A small image captioner, trained from scratch.
Training: soap at rate 0.0035, 12000 steps, batches of 64.
Rows from block 7 of the image encoder of a small image captioner, named by matrix and row number. Rows with one number belong to one channel. Each number is 128 + 24 x the weight over its row's rms, rounded and kept within 0 to 255. All counts start at 0.
After each channel's rows are labels from the 100 images, of 14976, where the channel reaches its highest value: "top examples" is what is common among them. Only what is clearly more common there than usual is listed. The data: rendered solids tumbling over patterned floors.
# c3: 3x3 conv, stride 2 (encoder.blocks.7.c3.weight, 176x112x3x3, each kernel summed), inputs 0-111
# c1: pointwise conv, stride 2 (encoder.blocks.7.c1.weight, 176x112x1x1), inputs 0-111

c3.79 [136 136 144 135 131 135 147 113 150  89 130 137 146 185  66 143 194 117 159 145 130 115 105 197 168 132 107 152 114 121 119 148 117 168 127 109 170 116 116 124 152  93 113 150 121 140 141 155 119 140 129 143 155  85 117 162  96 107 143 119 121 152 151 139 150 143 114 126 157  98 166 131 126 101 152 141 125 105  96 130 148 207 138  89 145 150 135 135 149 127 142 141 134 124 119 127  99 132 146 111 127 144 159 116 173 130 129 136 120 135  93 154]
c1.79 [177 149 122 116 170 118 165 141 162 133 138 136 123 182 129 140 164 146 141 149 105 160 118 167 173 118 130 152 121 146 119 162 132 150 139 127 165 121 159  94 128 106 154 177 110 149 148 181 135 145 152 124 145  71 133 138 130 131 150 128 112 113 166 152 121 131 154 155 133 115 125 130 140 151 139 149 116  92 130 168 165 150 173 162 135 155 132 128 176 164  90 101 146 133 130 132 113 154 137 101 123 134 125 171 159 120 144 123 135 143 109 163]
top examples: red object

c3.107 [155 125 109 118 112 151  93 102 129 119 153 143 118 120  91 150 117 149 161 115 128 151  95 112 139  99 130 136 117 135 105  97 107 127 108 110 122 140 112  92 170 116 148 162  90 121 106 146 128 146 111 133 158 100 117 169 136 123 112 144 105 135 133  94  89 107  95  99 138  82 129 144 121 108 160 167 119 102 143 135 148 113 152 207 107 144  95 156  96 117 142 144  78 111 203 139 149 155  99 104 153 137 107 145 125 123 131 113 111 122 133  98]
c1.107 [145 143 123 110 105 146  73 144 138 116 138 119 159 107 124 156 107 107 121 114 136 125 119 155 128  88 134 128  95 113  69 116  88 115 158 157 115  99 162 125 149  63 144 140 123 111 114 196 134 143 129 109  95 133 118 140 133 145 101 147 122 119 118  85 140  97 116 127 165  97 158  96 104 126 145 147 133 115 132 173 153 155 147 123 145 119 119 146 126 126 131 139 117 148 152 132 143 111 107  37 176 147 123 131 123 149 114 105 147 110 129 114]
top examples: count: four; red object; brown object; torus

c3.119 [144 176  94 124 139 179 136 139 141 164 134 124 163 138 116 173 150 122 144 111 159 127 104 163 115 143 118  83 146 112 148 178 120 142 105 134 121 123 126 118 114 168 124 155 121 141 147 119 149 112 113 143 146 109 123 130 112 100 122 114 107 127 153 114 100 137 105 100 124 143 112 174 153 139 174 162 104 110 121 127 146 104 156 155 128 138 192 199 137 133 102 139 130 132 103 158 168 122 119 139 169 120 125  94 139 119 164  78 121 111 123  90]
c1.119 [148 132 116 131 132 190 127 100 158 150 137 141 116 140 155 161 129  91 137  75 160 103  84 155 115 160 128 107 156 144 147 140 101 159 107 143 123 131 159 119 116 143 108 165  90 155 128 124 131  75 126  86 157 128  92 127 125 138 128 152 104 101 134 128 127 136  93 158 130 107 101 122 161 128 182 160 114 120 107 117  93 118  98 151 157 143 156 166 111 129 111 117 112 154 124 163 131  95  81 119 119 145 105 115 164 102 133 107 108  88 141 123]
top examples: count: four; brown object; orange object; its colour: brown

c3.95 [126 102 114 175 115 121 140 113 137 152 117 155  93 139 160  81 113 126 122 102 156 160  98 106 112 167 166 107 130  94 112 171  87 156 151  97 128 142 127 139 112 120 170 101 147 127 160 132 132 110  91 135 155 129 188 111 155 148 101 146 150 134 177 102 161 150  96 116 131 140 121 108 142 125  95 138 145 133 127 116 154 106 136 182 143 120 138 166 135 128 115 111  81 131 101 150 112 150 103 130 180 128 107 142 160 119 105 104 124 103 131 140]
c1.95 [149  86 103 180 135 147 151 120 166 161 122 136  99  94 111 132 110 102  94 144 138 165 130 117 102 130 132  97 102  87 125 111  76 148 127 132 150 152 136 158 121 151  92 147 138 134  71 145  90 116 119 107 148 140 112 108 150 110 119 137 122 156 130 111  44 127  91  93 136 137 103 116 147 116  79 136 140 135  94 131 127 111 150 113 145 110 125 140 135 100 109 159 147 141 143 133 121 126 127 105 102 112 102 182 160 127 122 123 152 157 152 107]
top examples: count: four; yellow object

c3.5 [ 82 130  91 122 102 118 140 106 124 182 125 132 129 137 106 120  72 118 130 117 149 131  99 146 114 100  92 103 161 138 128 140 125 135 117 137 124 131 143 117 126 130 163 110 134 113 127 148 144 132 160 123  89 152  72 123 142 170 144 183 156 171 140 109  86 128 145 144 146 108 124  84 119 104  96 109 120  93 142 103 104 150 113 144 112  97  92 113  91 156  93 121 143  88  93 122 108 103 132 177 148 141 129 144 156 107 148 155 105 132 115 168]
c1.5 [ 99 169 118 112 115 121 123 107 123 157 108 106 129 112  74 151 101  86  96 142 139 142 122 139 143 128 113 105 131 103 107 122 131 132 104 118  99 138 115 116 144 130 170 107 133 133 184 140 142 152 124 137 103 156  80 141 141 125 102 160 135 144 144 105  78 130  87 121 107 141 112  94 134  78  89 120 106  91  89 138 118 141 145 143 116 136  72 139 177 160 130 128 126 124 118 117  95 104 117 161 169 115 139 123 109  81 164 135 124 151 116 179]
top examples: purple object; its colour: purple

c3.175 [111 162 164 123 124 111 136 101 158 114 164 155 134  92 127 129 106 131 116  97  65 142 119  89 119  91 156 115 132 127 136 140 110 117 100 109 129 141 127 161 155 134 156 116 156 132 123 114 151 147 126 137 159  96 118 122 113 162 192 148 162 144 131 160 107 112 113 169 104 116 171 115 111 139 137 107  65 120 137 148 145 135 114 123 171 133 104  90 111 124 173 110 104 157 118  98 140 123 119 132  77 134 110 127 158 131 113  95 125 111  81 154]
c1.175 [ 94 140 143  83 135 110 126 148 177 126 161 142 109 142 135  91 120 192 115  96  82 153 103 130 126  95 152 117 147 148 175 139 100 136  96 105 110 127 113 138 124 124 158 115 116 106 159 117 143 135 115 166 150 124 153 117  93 160 149 131 131 115 128 150 109  86 143 168  84 120  98 128 108 141 122 103  86  78 140 118 129 145 121 129 167 140 121 114 134 141 187 128 103 146 136 121 190 154 128 131 121 129  97 104 135 116 123  94 130 154 101 132]
top examples: yellow object; its colour: yellow

c3.93 [108 147 131 116 132 177 151 115 123 142 131 190 144 150  75 145 143  95 115 132 146 130 145 127 150 130 123 114 126 132 108 135  78 143  94 166 184 115 181  87 176 150 119 161 132 107 128 125 133 121 155 122 126 135 152 139 142 128 124 132  98 106 107 166 104 149 135 145 139 146 115 135  50 130 108 100  86 107 139 107 139 173 109 113 144 134  94 153  91 151 139 107 131 163 101 137 133  98 120 143 110 124 132 155  97 132 163 119 133 126  99 120]
c1.93 [125 109 100 114  98 129 127 143 131  86 130 120 102 191 114 136  92  80 113 121 156 124 106  97 132 103 107 126 126  96 122  92 106 112 107 139 159 149 100 119 124 110 123 115 144  88 187 137 129 144 104 174 120 154 126 132 133  99 124  95  92 110 149  82  94 121 103 113 151 155  91  89 131  87 119  91 111 122 119 167 109 155 114 104 172 118 154  82 139 163 132 115 110 116 129 123  94 157 144 119 133 111 105 136 125 146 158 115 112 100 104 117]
top examples: count: four; orange object; grey object; green object

c3.158 [170 186 132 115 130  92 119 122 141 146  97 142 128 123 128  95  93 101 110 135  99  73 125 116 122 166 133 100 146 130 138 105 140 177 149 152 109 118 124 130 111 124 160 122 177 124 169 132 141 114 181 140 154 107 139 101 117 101 132 146 171 154 121 135  65 134 132 152 101 119 144 177 140 120  99 174 110 140 147 117 108 117 126  95 137 132 147 137 127 159 141 134  83 126 116 103  97 106 108 113 126 127 169 174 132 141 141 129 147 134 150 164]
c1.158 [119 184 139 135 108 154 111  96 170 141 118 137 100 107 147  92  88 123 127 188 103  99 151 131 131 167 178 111 171 137  90 127 105 172 134 143 137 118 129 143 133 134 121  91 132 108 159 111 153 113 123 121 146 134 161  95 114 136 166 151 159 145 116 114 107 108 200 131 101 155 131 158 103 137 107 133 100 110 170 101 110 102 142 104 141 111 108 150 112 133  94 117 127 113 136 109 131  87 106 123 104 117 166 143 118 112 149 114 137 108 141 150]
top examples: purple object; its colour: purple

c3.10 [113 132 137 140 128 138 108 105 144 143 116 131 143 156  77 159 169 137 141 143 144 158  72 120 131 108 139 132 104  76  97 105 158 158 124 130 144 112 164  73 148 114 131 162 154  84 174 148 162 146  90 152 123 146  74 125 108 139 129  69 132 133  87 113  93 137 115 136 120 131 111 122 145 104 100 122 138 119 125 187 150 114 126 117 157 128 115 124 101 136 100 141 131 126  92 115  86 135 118 110 130 112  72 113 145 118 113 116 141 144 118 110]
c1.10 [159 111 131 138 115 156 118 117 169 113 107 175 154 156 110 170 117 117 160 119 119 107 115 132 129 122 158 134 134  88 106 120 170 168 124 115 161 105 122 127 137 150 142 190 142 113 149 128 169 137 129 142  84 105 104 121 140 114 147  89 146 141  70 173  78 130 104 118 151 118  70 117 154 110 161  84 133  94 134 154 113 142 137 133 133 139 129 129 130 137  78 129 153 116 147 110 117 116  92 121 146  96  96 127 146 127  92 148 154 147 123 131]
top examples: black object; count: four; orange object

c3.128 [116  95 155 129 129 133 102 174 132  92  97 126 135 147 105 115 108 154 124  94  97 122 143 123 123  95 147 124 173 137 142  89  82 143 101 118 107 131 140 125 177 117  91 123 134 115 125 143  96 103  99 126  80 121 141 129 136  98 126 116 124 115 139 121 108 117  95 128 134 159 146 150 134 180 127 151 155  94 141 159 124 100 121 139 139 123 119 139 120 141 180 114 159 148 139 143 176 125  93  75 153  87  98 151 158  99 104  95 133  90 150  90]
c1.128 [121  60 122  83 114 125 164 140 139 110  96 139 123 140 100 144 166 164 119 123 134 117 124 133 113 141 165 113 161 167 129  79  82 142 120 124 143 130 141 130 149 128 136  95 169 102 141 141 129 105 146 130  87 140 132 155 144 116 126 107 135  97 154 121 110 119 117 133 101 180 158 127 132 176 124 142 170 124 145 134  94  70 142 126 101 147 100 125 112 163 135 120 130 133 128 139 181 133  90  88 136  95 105 149 121 130 134  93  90 101 157 114]
top examples: red object; green object; bumpy ball; its colour: red

c3.98 [105 111 114 146 125 126 121 125 171 141 112 115 120 134 120 144 103 121 115 153 146 160 160 106 115 111 150 116  91 101 109  70 111 169 121 136 165 165 109 106 120 116  93 120  94 144 124 123 144 137 110 123 151 113 124  98  97 137 129 119 162  71 105 175 111 120 163  87  89 151 151  99 113 163 155 124 116 161 123 131 174 102  80 144 123 126 195 137 158 117 114  94 154 138 120 148 126 152 104 118 170 110  95  99 118 126 114 114 137 127 114 115]
c1.98 [121 125 100 104  87 108  91 151 148 162 125 110 140 103 139 156 107 119 121 154 135 147 118 151  84 137 140 119 100 140 104  75 125 173 132 124 123 124 131 162 142 121 146 111 120 141 101 119 114 123 102 120 120 141 146 111 108 165 121  88 132 106 124 172 119 131  94  81 119 131 124 129 102 171 135 118  74 125 139 108 146  87 105 132 141 116 134 161 188 136  90 119 171 145 140 108 165 159  99 168 133  66 106 110 146 139 116 100 147 135  95 133]
top examples: orange object; brown object; count: four; its colour: orange

c3.6 [ 90 124 133 135  94 107 101 131 127 150  67 122  99 154 119  71 109 145 163 148 130 137 148 109 134 149 156 161 140 103 149 102 179 138 116 101 128 132 116  93 150 102 112 117 167 165 112 134 108 127 193 140 124 129 119  89 113 111 136 102 151 135 129 105 124 148 114 101 147 147 106 112 119 105 117 103 105 124 128 122 113  75 129  93 123 133 126 166 128 123 185 144 144 118 130 124 124 126 114 130 100 126 171 150 111 102 170 187 134 150 131 162]
c1.6 [ 81 120 106 143 121 129 118 131 147 162  41 137  92 169 141 109 146 148 168 127 124 113 138 121 161 132 178 141 142 135 152  83 162 152 110 126 140 128 134 107 128  99 114 108 145 111 111 133 110 130 167 116 120 132 133 112 105 111 123 103 173 142 106 139 124 112 125 130 123 143 122 116 134  84 104 131  86  87 151 139  85 105 138 107  88 151 118 115 128 128 142 157 128 132 160 104 127 136 111 133 144  82 160 153 127 109 168 163 141 149  74 166]
top examples: purple object; count: four; its colour: purple

c3.46 [160 116 121 112 143 179 111 114 147  87 131 166 140 131 119 173  88 119 124 129 184 133 145 112 119 120 101 103 131  97 134 153 102 135  98 170 104 121 149 169 126 119 148 137 123 137 135 164 142 107 127 108 135  83  94 149 122 156 147 119 111  75 113  93 149 146 132 130 142 106 100 117  82 136  84 136 104 114 112 102 137 108  82 135 104 113 147 118 121 157 127 131 102  99  90 144 137  87 107 128 198 100 106 146 145 146 105 118 124 147 137 130]
c1.46 [130  94 141 118  90 129 116 138 127 143 123 118 129  94 111 151  76 105 130 104 151 145 119 118  86 179 133 116 109 115 169 171 126 117  92 122  90 110 165 134 141 140 173 138 148  95 137 172 140 127 178  89 117 115 137 129 120 149 163 139 112 100 128  78 154 130 121 131 132 100 137 116 123 139 119 126 110  87 101 151 138 143 102 129 107 142 172 102 141 155 106 114 105 109 133 137 157 121 114  87 164 106 129 130 129 131 157 212 118 130 146 142]
top examples: yellow object; count: four; its colour: yellow

c3.28 [ 97 123  96 117 175 137 129 135 105 150 119 138 122 159 119  99  73 137 123 114 136 141 127 116 114 162 141 136 152 138 112 212 150 148  87 112 100 156 112 134 111 142 103 127 102 169 118 141 119 154 121  90 156 142 122 133 100 128 116 156 115 131  79 120 170 139 100 157 170  95 123 113 143 137 120 134 156 141 130  75 117 136 128 116 104 127  98  93 147 122 111 109  98 167  98 134 120 109 118 110 202 138 116 157 117  92 147 130 141 134 116 122]
c1.28 [ 88 130 106 108 146 115 146 147 170 115  88 121 133 145 124 111  95  97 129 141 162 148 147 104 144 138 167 126 126  96  80 194 147 136 135 144 117 178 130 185  81 116 106 117  96 116 113 120 121 153 131  98  95 154 128  99 117 193 124 144  87 131  99 123 156 109  90 164 160 121 140 129 156 106 128 117 123 128 150 107 123 147 148 159 122 110 120 135 144 120 105  94 108  97 126 133 152 107  96 151 153 125 128 141  97 103 105 145 137 105 105 124]
top examples: yellow object; its colour: yellow; jack

c3.51 [121 101 166 125  94  95  89  82 132  94 111 154 127 142 102  92 130  85 152  89 134  96 158 152 152 140 153 104 115  81 148 100 163 159 124 129 122 154 107 150 137 142 126 151 176 175 109 115 149 125 143 126 170 107 125 114 105  96 120 141 146 119 110 130 121 114 133 105 131 155 119 121 147  97  99 162 166  80 106 127 129 112 113  79 130 132 131 140 113 114 112 141 124 120 135 138  81 106  98 112 102 149 167 117 125 137 108 174 155  98 153 135]
c1.51 [144 143 100  97 111 128  96  95 140 126 120 146 129  77 106 101 130 105 149 116 163 124 130 138 162 120 162  71  97  76 102 105 165 184 115 120 158 133 118 149 102 132 156 146 129 135 122 126 129 185 129 127 151 110 122 138  93  87 101 146 114 125  88 145 163 112 128 142 118 143 118 124 145  86 112 179 128 129 104 121 142 147 112 104  94 139 107 113 127 159 122 140 146 102 123 144 110 116 146  78 113 144 119 130 158 144 105 183 109  97 150 135]
top examples: purple object; count: four; its colour: purple; disc

c3.67 [156 153 142 123 172  90 121 104 137 154 147 107 143 114 155 138 126 144  97 157 132 149 158 101  94  82 137 147 139 141 105 150 137 110 115 140 143 151 180 103 142 161 101 138 154 149 111 157 155 161  93 102 120  68 151 146 157 128 134 126 115 152 161 141 116 143 144 170 132 113  89 114 102 175 133  91 136 154 151 129 116 105 130 159  89 123 149 102 171  98 129 143 134 100  85 114 140 162 142 110 126 125 157 173 117 142 153 121 142 136 145 139]
c1.67 [ 99 140 144  98 130  94 113 159 125 121 103 102 144 104  76 112 134 125  96 135 122 148 149  99 112 111 113 125 120 136 200 147 141 103 123 176 119 149 179  94 145 151 150 143 160  96 124 117 129 130 127 126 133  89 136 141 148  96 131  93 134  95 126 131 125 127 108 174 134  97 108 155  77 111 156  94 126 183 113 120 150 117  96 128 120 140 123 119  95  96 130 108  98 113  88 103 145 152 178 134 133 176 136 121 111 145 133 133 167 143 128 142]
top examples: count: two

c3.90 [109 131 136 145 112 123 136 117 200 112  96 115 139 119 126  96 158 137 108 130  99 131 163 127 167 126 113 135 145  99 124 122 116 116 141 120 123 149 133 165  94 117 146 117 135 149 141 175 121 156 117 123 168 141 133  96 111 144 138 175 140 124  85 148 147 131 146 157 113 184 113 136 136 129  98 114  97  94 110 104  64 139 112 121 134 137 123 186 150 161 120 129 109  96 131 121  95 131 138 141 169 147 125 176 109  78 176 121 144 136 123 163]
c1.90 [110 143 101 123 121 135 100 120 142 113 114 133 155 143 134  89 115 112  99 118 109 118 141 125 101 122  96 127 122 108 122 132 137 103 116 157 108 142 124 135 142 130 156 128 145 170 112 134 132 177 145 109 176 161 136 108 113  76  85 119 116  97  98 114  83 159 137  86  91 157  79 143 108  96 125 128 105 123 152 155 127 111  84 114 135 123 136 135 119 126  85 125 125 103 123 131 103 102 134  90 127 159 120 183 159  74 120 160 177 155  85 138]
top examples: purple object; its colour: purple

c3.103 [124 178 178 108 137 154 122 142 162 107 151 104 145 116 102 180 137 133 116 153 145 127 139 111 129 114 162 133 168  85 118 116 159 118 152 120 137 121  79 134  90 109 173 210 179 159 116 138 118 142 177 131 130 118 129 117 131 110 152 135 155 112 109 112 105 149 151  90 137 105 147 142  90 104 140 101 133 101 122 158 129 101 133 150 119 134 170 135 128 128 139 138 162  77 128 133 126 130 129 150 140 105 143 131 126 118 129 135 138 129 184 132]
c1.103 [133 164 138 121 117 155 125 166 124 105 107  90 158  86 160 105  97 129 115 126 138 117 156 147 116  99 121 153 131 131  86 140 154 130 134 100 155  88  97 136 108 110 148 158 155 137 100  87 120 126 118 152 136 136 114 116 104 128 109 119 151 126  94 160 110 140 146 129 171 120 139 119  95 112 126  71 170 116 103 163 121 105 140 132 141 113 138 150 104 166 111 150 101 111 104 136 139  83 120 126 140 118 144 153 127 110 100 115 128 122 230 111]
top examples: orange object; count: four; chain link; cube frame

c3.155 [127 103 115 103 130 145 129 142 111 129 109  72 149  90 132 112 146 107 102 161 143 133  93  85  91 112 126 132 121 138 134 132 136 123 157  87 116 111  88 112  98  82 126 118 150 136 115 146 140 101  92  96 132  97 112 131 141 134 104 115 131 122 102 123 170  70 146 126 176 150 137 130 138 124 143 133  95  96 143 158 188 126 118 155  83 144 113 116 140 129 108  89 175 128 154  99 135 125 128 173 101 109 162 106 124 122 155 147 135 155  82 119]
c1.155 [119 129  71  99 125  92 128  97 129 119  91  82 143 149 150 141 128 122  72 163 115 142 110 121  64 122 146 134 123 183 124 109 133 134 144 117 160 102  86 121 129  92 126 141 123 127 118 138 122 106 107  86 149 101 123 173 122 120 109 150 131 121 101 155 151  81 126 158 132 109 118  86 127 127 104 112 153  91 156 145 156 117 140 154  93 135 103 125 127  97  93  91 127 123 154 133 128 112  84 165 138 110 129 134 122  85 119 131 135 127  88 156]
top examples: black object; its colour: black; capsule

c3.104 [ 95 142 135 117 129 100  93 128 103 165  76 100  80 160  92  75 129 164 107 122 146 165 137 114 125 147 172 127 191 150 164 143 113 125 107 129 135 106 103 115 157  80 129 110 140 138 132 178 117 124 142 122 115 146 144 173 122 126 110 132 140 101 140 158  59 128 163 111 134 137 140 135 111 127 137 141 163 142  84 146 145 128 176 161 136 136 117 130 118 118  93 126 147 122 132 118 138 144  95 151 122 118 119 135 155 118 104 128 143 163 105 123]
c1.104 [120 152 116 104 129 121 129 121 146 168  68 147 149 176 101 123 151 150 157 128 154 188 102 117 157 120 171 102 158 141 151 182 120 120 118 125 111  81 102 106 148  82 103 102 122 114 162 131 118 138 128 143 117 141 113 154 136 151 147  90  88  95 117 171  90 133 148 103 135 136 154 157 130 108 160 113 147 127 116 171 141 121 151 133 139 140 144 141 108 131  97 139 141 142 152 119 143 132 111 162 108 141 140 135 115 118 110  74  85 153 107 140]
top examples: purple object

c3.0 [118 108 146 142 145 147 137 123 174 140  99 193 147 110 140 153 117  95 171 135 229 134 124 131 146 119 108 139 120  91  83 127 174  94 125 129 149 112 117  92  96 155 147 137 149 134 188 172 119 139 134 145 108 122 130 112 108 123 160 124 127 120 118  99 100 108 122 105 103 114 139 122 136 143 107 183 148 103 118 123 152 165 138 114 134 129 121 139 161 107 105 149 134 151 125 168 100 134 126 139 119 119 127 120 129 152 109 111 128 108  92 116]
c1.0 [116 134  93 100 153 144 126 153 157 112 107 175 137 129 136 140 136 113 182 127 147 153 102 154 110 139 111 160 108 178  88 140 167 135 114 146 150 121 129  86 124 149 139 132 135 176 144 128 175 123  75 203 109 147 109 124 127 128 138 125 158 138 120 124 144 122  78 115 113 124 139 163 119 116 129 109 189 128 128 124 124 160 141 136 127 136 148 132 114 120 169 164 100 120 117 139 143 142 125 144 100 144 106 104 106 127 125 168 130 171  77 123]
top examples: count: four; blue object; bumpy ball; sphere

c3.91 [120  79 125 144 153 147 153 111  90  96  94 138 128 127 128 151  95 115 144 127 147 106 118 125 108 128 174 116 108  98  98 172  92  88 156 114 130 121 118 152 155 109  97 133 120 161 119 132  76 140  97 169 161 127 179 113 130  89 144 124 112 135  91 123 119 100 134 126 148 138 134 101  96 156 145 159 124 128 126 128 115 115 136 119 101 138 138 105 100 141 147 141 173  97 115 127 108 110 137 106  83 130  91 135 108  99  81 191 133 105 150 126]
c1.91 [ 85 107 132 137 118 120 157  81 106 137 115  70 130 175 131 157 172 105 141 107 161 120 139 127 111  93 142 132  82 125 112 148 128 126 141 136  92 145 118 152 152 131 130 131 129 156 106 100  96 122 115 141 126  93 175  92 114  98 110 117 126 113 155 104 121 155 141  84 140 115 123 107  53 103 101 100 104  99 120  79 118 110  99 160 135 149 152 131 126 117  89 121 138  98 126 107 125 119 112 104 106 132 112 142 101 124  79 160 125 134 130 155]
top examples: black object; grey object; its colour: black

c3.36 [143 121  94 157 125 115 117  88 174 171 143 136 128 151 103 128 128 121 142  84 127 113 144 121 156  77 118 109 135 132 142  99 151 130 143 108 157 100  95 117 156 128 128 169 113  96 141 117  92 113 167 185  97 128 136 143 139 124 136  91 187 115 137 140 109 124 134 128 146 118 112 105 164 113 138 155 128  96 107 165 148 108 134 129 169 130 186 127 128 116 143  78 158  99  94 150 133 106 117 120 154 133 103 121 128 104 149 136 148 148 184 142]
c1.36 [155 140 157 119 100  86  97  95  95 151 100 152 103 132  94 192 111 128 120  73 151  99 172 133 140 126 135 134 116 129 107 105 140 152 143 117 149 107  94 108 167 151 164 159 138 109 171 131  95 123 159 130 106 116 118 111 126 119  93  95 200 147 152 155 106 106 125 123 125 127 114 107 109 120 156 135 128 121 132 107 162 115 133  92 137 130 131 172 116 115  90 120 142  88 141 142 160 142  90 107 150 135 105 134 133 104 135 105 150 125 161 125]
top examples: orange object; count: four; purple object; its colour: orange

c3.69 [ 98 148  89 110 137 163 141 101 113 157 118  77 116 133  97 115 135 147 104 122 112 123 153 114 114 187 135  77 112 118 154 192 146 149 152 142  87 129 155 108  88 114 138 139 129 144 166 153  64 143  95 104  59 154 119 141 127 121 146 111 152 120 144 139 139  98  99 158  97 125 123 110  91 150 131 161 130 114 136 132 115 150 166 112 123 114 130 140 124 123 117 135 133 137 129 142 140 140 122 115 151 137 140 119 127 100 109  90 135  86 101  91]
c1.69 [104 147 106 133 127 120 145 163 158 138 125 113 143  88 106 122 111 134 114 143  68 111 115 115  97 155  92 107 111 129 131 161 168 136 129 118 113 152 137 121 153 128 121 126 150 163 112 131  77 139 107 160 118 129 109 195 101 130 155 111 136  95  97 172 137 129  92 131 117 118  98  95  78 147 166 115 148  95 154  66 111 126 112 172 159 107 126 122 107 121 134 134 152 111 139 153 165 124 141 122 123 134 160 119  93  95 105 121 119 135  91 104]
top examples: yellow object; count: four

c3.165 [ 98 140 113 137 131 127 129  98 120 133 100 147 138  96 137 123  80 124 140 120 131 114 157 116 109 104  99 151 131 162 142 118 104 162 138 102 173 138 123  93 129 124 142 149 119 136 148 117  41  99 173 167 128  83 148 111 139  93 157 130 160 118 116 124 104 141 123 132 117 110 153 136 157 128 127 211 109 128 126 102 117 133 158 136 137 130 143  93 149  79 114 138 191 133 140 137  94 122  89 125 127 146 117 115 149 128  90 126 133 153 148 130]
c1.165 [126 166  89 144 104 130 115 117 113 104 125 146 126 147 113  76  96 102 127 126 116 106 141 123  94 106 124 132  85 124 146  96 130 165 126 140 145 119  95 114 123  96 127 136 112 117 127 137 108 109 153 147 162  89 142 123 134  73 157 105 177 136 131 110 128 126 103 143 136 137 131 159 129 126 142 202 108 121 151 173 127 120 152  93 163 142 121 107 122  76 127 141 175 146 164  72 108 127  94 133 118  85 151 148 136  99  93 133 115 138 140 107]
top examples: count: four; green object; teal object; bumpy ball

c3.37 [127 132 110 121 149  97  91 133 132 112 128 134 118 115  92 144 137 117  78 150 189 131 183 127 115 135 112 112 135 133 147  94 125 134 109 147 160 106 113  87  65 135  96 142 121 127 106 131 113 132 128 120 128 143 108 134 119 117  98 128 118 109 105 195 173 119 145 147 120 126 125 143 122 150 142 175 140 107 152 151 105 154 139 158  80 133 202 154 149 124 133 108 103 171 124 144 120 141  97 132 157 117 121 131 144 144 131 161 145 168 124 169]
c1.37 [125 103 124 114 127 135 112 160 132 137 126 127 115 134 121 138 120 108 110 119 187 156 204 107 131 130  94 132 157 126 138  71  96  95 143 136 104 114 131  80  87 146  85 108 135 142 135 135 125 105 118 112 147 103  81 115 135 103  90  99 127 132 115 175 144 124 140 148 147 123 150 144 122 107 156 158 106 147 130 102 108 149 116 116  96 142 191 163 163 130 124 105 102 184 122 105 137 164 101 154 115 119 150 119 148 126  95 129 116 153 149 140]
top examples: orange object; count: four; pink object; its colour: orange

c3.92 [117 107 116  85 109 129 126 149 200 128 151 100 125 102 133 145 119 149 136 108 142 101 111 116 168  95 114 129 121 111 172 114 123 125  91 131 144 185  90 146 160 155 118 146 132 128 152 143 107 146 115 134 125 131 120 107 105  88 150 139 145 160 109 167 132  92 143 144 108 173 136 138 175 111 145 105 132 134 119 187 130 143 142  95 145 143 121 152 129 153 191 133 138 149 131 128 120 141 119 124 108 137 152 131 135 100 100 106 106 119  54 140]
c1.92 [156 128 170 117 125 147 107 157 138 119 148 110  97 121 173 143 102  92 121  95 150 142 120 121 157 135 142 111 136 125 122 148 105 153 129 167 159 177 132 158 144 156 122 120 123 128 129 144 142 148 110 134 116 110 137 128 112 146 167 121 149 109 135 140 117 114 103 142 108 180  88 143 181 129 145 128 153  89  83 209 130 113 154  88 138 137 153 120 142 116 170 142 106 102 107 126  82 138 109 134 122  78 143 140 136  96  96 142 131 111  87 140]
top examples: orange object; red object

c3.45 [123  99 109 108 104 129 142 154 135  72 110 106 123  58 124 132 108  90 167 174 161 138 153 129 148 149 130 109 102 154 173 134 103 131  96 143  95 135  86 127 135 130  97 119 134 111 123  78 118  99 121 154 144 123 135  98 116 123  94 118 140  91 125 112 106 146 121 141 102 123 120 135 104  99  99 135 142 159 166 110  92  91 141 108 133 108 117 139 127 159  86  90 120 119 184 132 141 154 146 140  81 134 124 102 115 101 146 145 141  98 101 129]
c1.45 [111 144 107 145  93 131 136  94 137  90 139 101 163  74 127 124 111 108 151 136  86 144 118 109 118 134 115  92 111 119 127 112 116 149  73 140 105 107 146 122 144 138 106 128 141 161 113 100  94 130 144 114 110 143 179 126 116 142 140 127 159 101 140  97  97 128 111 121 136 141 127 104 103 127  91 158  95  83 188 148  92  95 171 118 113 139 113 101 137 155  75  90 130 135 137 144 134 134 155 126 100 128 106 125 121 144 169 124 190 139 102 133]
top examples: purple object; its colour: purple